python train.py --image_size=64 --horizontal_flip=true --num_classes=32 --hidden_act="relu" --kernel_size=3 --loss="cross_entropy" --orthogonalizer="newton_schulz_5" --batch_size=512
Rows from block 4 of a small image classifier, named by matrix and row number. Rows with one number belong to one channel. Each number is 128 + 32 x the weight over its row's rms, rounded and kept within 0 to 255. All counts start at 0. Numbers have three digits each.
After each channel's rows are labels from the 100 images, of 14848, where the channel reaches its highest value: "colour at peak" is the nearest of a few named colours to the mean colour under the peak; "strongest on" is what is common among them. Only what is clearly more common there than usual is listed. The data: patchworks of several textures.
# convs1: first pointwise conv (model.blocks.4.convs.1.weight, 256x256x1x1), inputs 0-85
# convs3: second pointwise conv (model.blocks.4.convs.3.weight, 256x256x1x1, transposed), outputs 0-85

convs1.253:058198109088125064141177143112160112133130099120163193171144139127113122179118170171167145141142103127124079078124071147085110112102120110158176117098149101140120129139179107093157136108143114136187089087053133110118130152107101135102082148085106118104177110
convs3.253:125179109120116112128152108150127137128087079142115163107102168151112129194095116098130135153166129113189105075163184148114074187133114123162130122155108087133168151118141134113114146184137093145106176197114109141117135088090173111178139162156107119145139099
colour at peak: white
strongest on: plain; veined

convs1.85:107160171112100112145127138130174099128149091159148108137166128137104105183189138130056162113110152155102119083130144119112135138177120109109152185135132167133087162140137137042091137108108109094233161140078112085090151130211158078095114138176061075107158104
convs3.85:151089149178082136140132123152122102124151126117103131157179152141142065094108113178169169118164128181141176139129083164108092148117171179114103156083163143103130144117172088113179142108161127144124111093150155157174155118166169090135116080195096087157107158
colour at peak: white
strongest on: spiral

convs1.12:136111112123090158163140074099095225178109099127090142156137113200111114156106123139163186139055198068159139152066158172133122143124141090121131107074135124171076121160073138149072137107100136125091163135119120096126093099117145113092104089096143186164083098
convs3.12:145162108087085087103159090177114170160119124108058137153202067106092141068147087081143126118152114186089071086139143112105140139104109089116092119127155107075198128147127175170174127126185097156100134142130158124138100127147144168105116129119131124118172159
colour at peak: white
strongest on: grid; checkered

convs1.88:112143115112103112099106103135073124057119148182169093096255169131147124133090114156137134137120153150129169160067116113117102129117132167129172117113146157167130134104098145093172141133085135119131136161111117134127128143100123138126117113096130172072127147
convs3.88:091149188098188151088104109118141152130132105143102132148155147115127139119107146125150095129126160116097132137116167104143150133117179038162141101124000116175142115166155109074136156097174114142153148159185127139108101130192104166133163140130133186100138070
colour at peak: black
strongest on: spiral; rays

convs1.89:187124144144144123113176092103075139166139078152099136109110179138155150139171153139134141159127101171088063155168142149075101107105115158172118130149124112157130185207115109063070124094092122132103145114110094077127205085122133103112107118097105121123186127
convs3.89:113137144141105109138149121151050091058110094109101101165179131136149125116131125095134125039092094129123148211168090143075080080134134114038132059108098164145125056152089099155111129182094095109157102073139112171123132125075164131142086164114144141075140166
colour at peak: black
strongest on: grid

convs1.19:080150111161208113097171075093128123148131147121150172158118087110083118102139134128109119116155135106216132120084122175098109059078145071144124151141161090151144111091163121074150117199126126128075168120180137116123160093112098153087155166128145166118080095
convs3.19:146116102108142118145160101139181080093113135136094140176112155124117122149159126083141176114106116105121091126192163096080136157164108143069187101141171153158120111083136162153143135158112117179103096120070105130160114091164212144059167131123210143143176139
colour at peak: black
strongest on: veined

convs1.141:121125155135185153148119084093151137142128157116159158129095123176210082115087119159145184096130131112149147118098142149079103094165144128077122117123140121122062098129057134175164112155156137119079109126117143076121164127115120178086139180162207176112068116
convs3.141:133083171145108116144130169143105171177198072128102135145080146103141102165147093176125141127157129122123106123066193132125110154137056141125130106096175191131160084081094129136137135115091166155112201127144125102101104159131128138128099162132133131091169107
colour at peak: black
strongest on: cracked

convs1.251:118164159143171146119136131074100071174139131158191093149127171088117139134095126174143141135219113116131141109090171136142139137143106139083163122162128121139152119106131134088138151143112121189116145157093118124141132168123124138132136149117154056096134119
convs3.251:099100060131134156135084153158206092106151066100105183161178113117125075132142110150139121138122162143132109102166201141133104170137058157132074137100113179122174148122105098123147080122116142083155130084137184115067127122135101110100149138109107108079137170
colour at peak: white
strongest on: dotted; bubbly

convs1.182:125131145123148077142078123193145098088159117154119141173149119117193130108147163095108137143132138106124148119166144132123112103160132100098128097107155105106113193107103147134089127104168119078120064109196136140111163163187149179088157161154081115164094127
convs3.182:178143165150087157117184173095080110117194209123125143147086113085131133111104181148139139103149115156105134092121148145115109167106119127174107165193139149177102148111155089152165117116143149089078099119145178088182163107112097124163119128158147074166166147
colour at peak: white
strongest on: veined

convs1.124:156215088113120136142125018136149106105160073138120112114138163143135149086081068158165130125142073071127129125146148115137128143092139159186102121118119169104119094110190183113119159181187137045114140175082088160122089080152128146152141142121115193103116121
convs3.124:120132055140100146143105149135152167107118117137113112110100121164103138116102150122126138125139139135128129159154109112134090139099107033148144055133138112125129150176151166167134086133125129118181109111103121152154154180160177139153115137136126135138163118
colour at peak: black
strongest on: plaid; rings

convs1.210:186160101047112094211127083112168148116180109128109151138088126115148059170160138085105171067110157135170166109106165168117115124142072070132090138108091145171158104067116124112120138090139111150079181131101121143053120109146116180118096130154117168082178155
convs3.210:136129104115181158099142123156155099143132103117138095084176149141098075181154022117117038146176153136141134081121119094131080072173153097088076180100135149143171091166129096124178151161078119114176178109094174143160135090101122124137121101088108120058114136
colour at peak: white
strongest on: white; cracked

convs1.207:072182150159123090107121155100146113129172113148143149145146156108153129149130195093156158104172168133075152119167126085056132153137091123113121157112110148152129129133098040118207163114168152138043080144152152167171158109143116146118090081107187156158167152
convs3.207:106109162131129168138139153106096141152164142149174108111152125161127175035132169116098201155100151191134161116167123150158125189187171160113189106121134155088097113167164217076116126132145154115161105137104152103144168123142185140143124159109215089071164139
colour at peak: white
strongest on: honeycomb; rays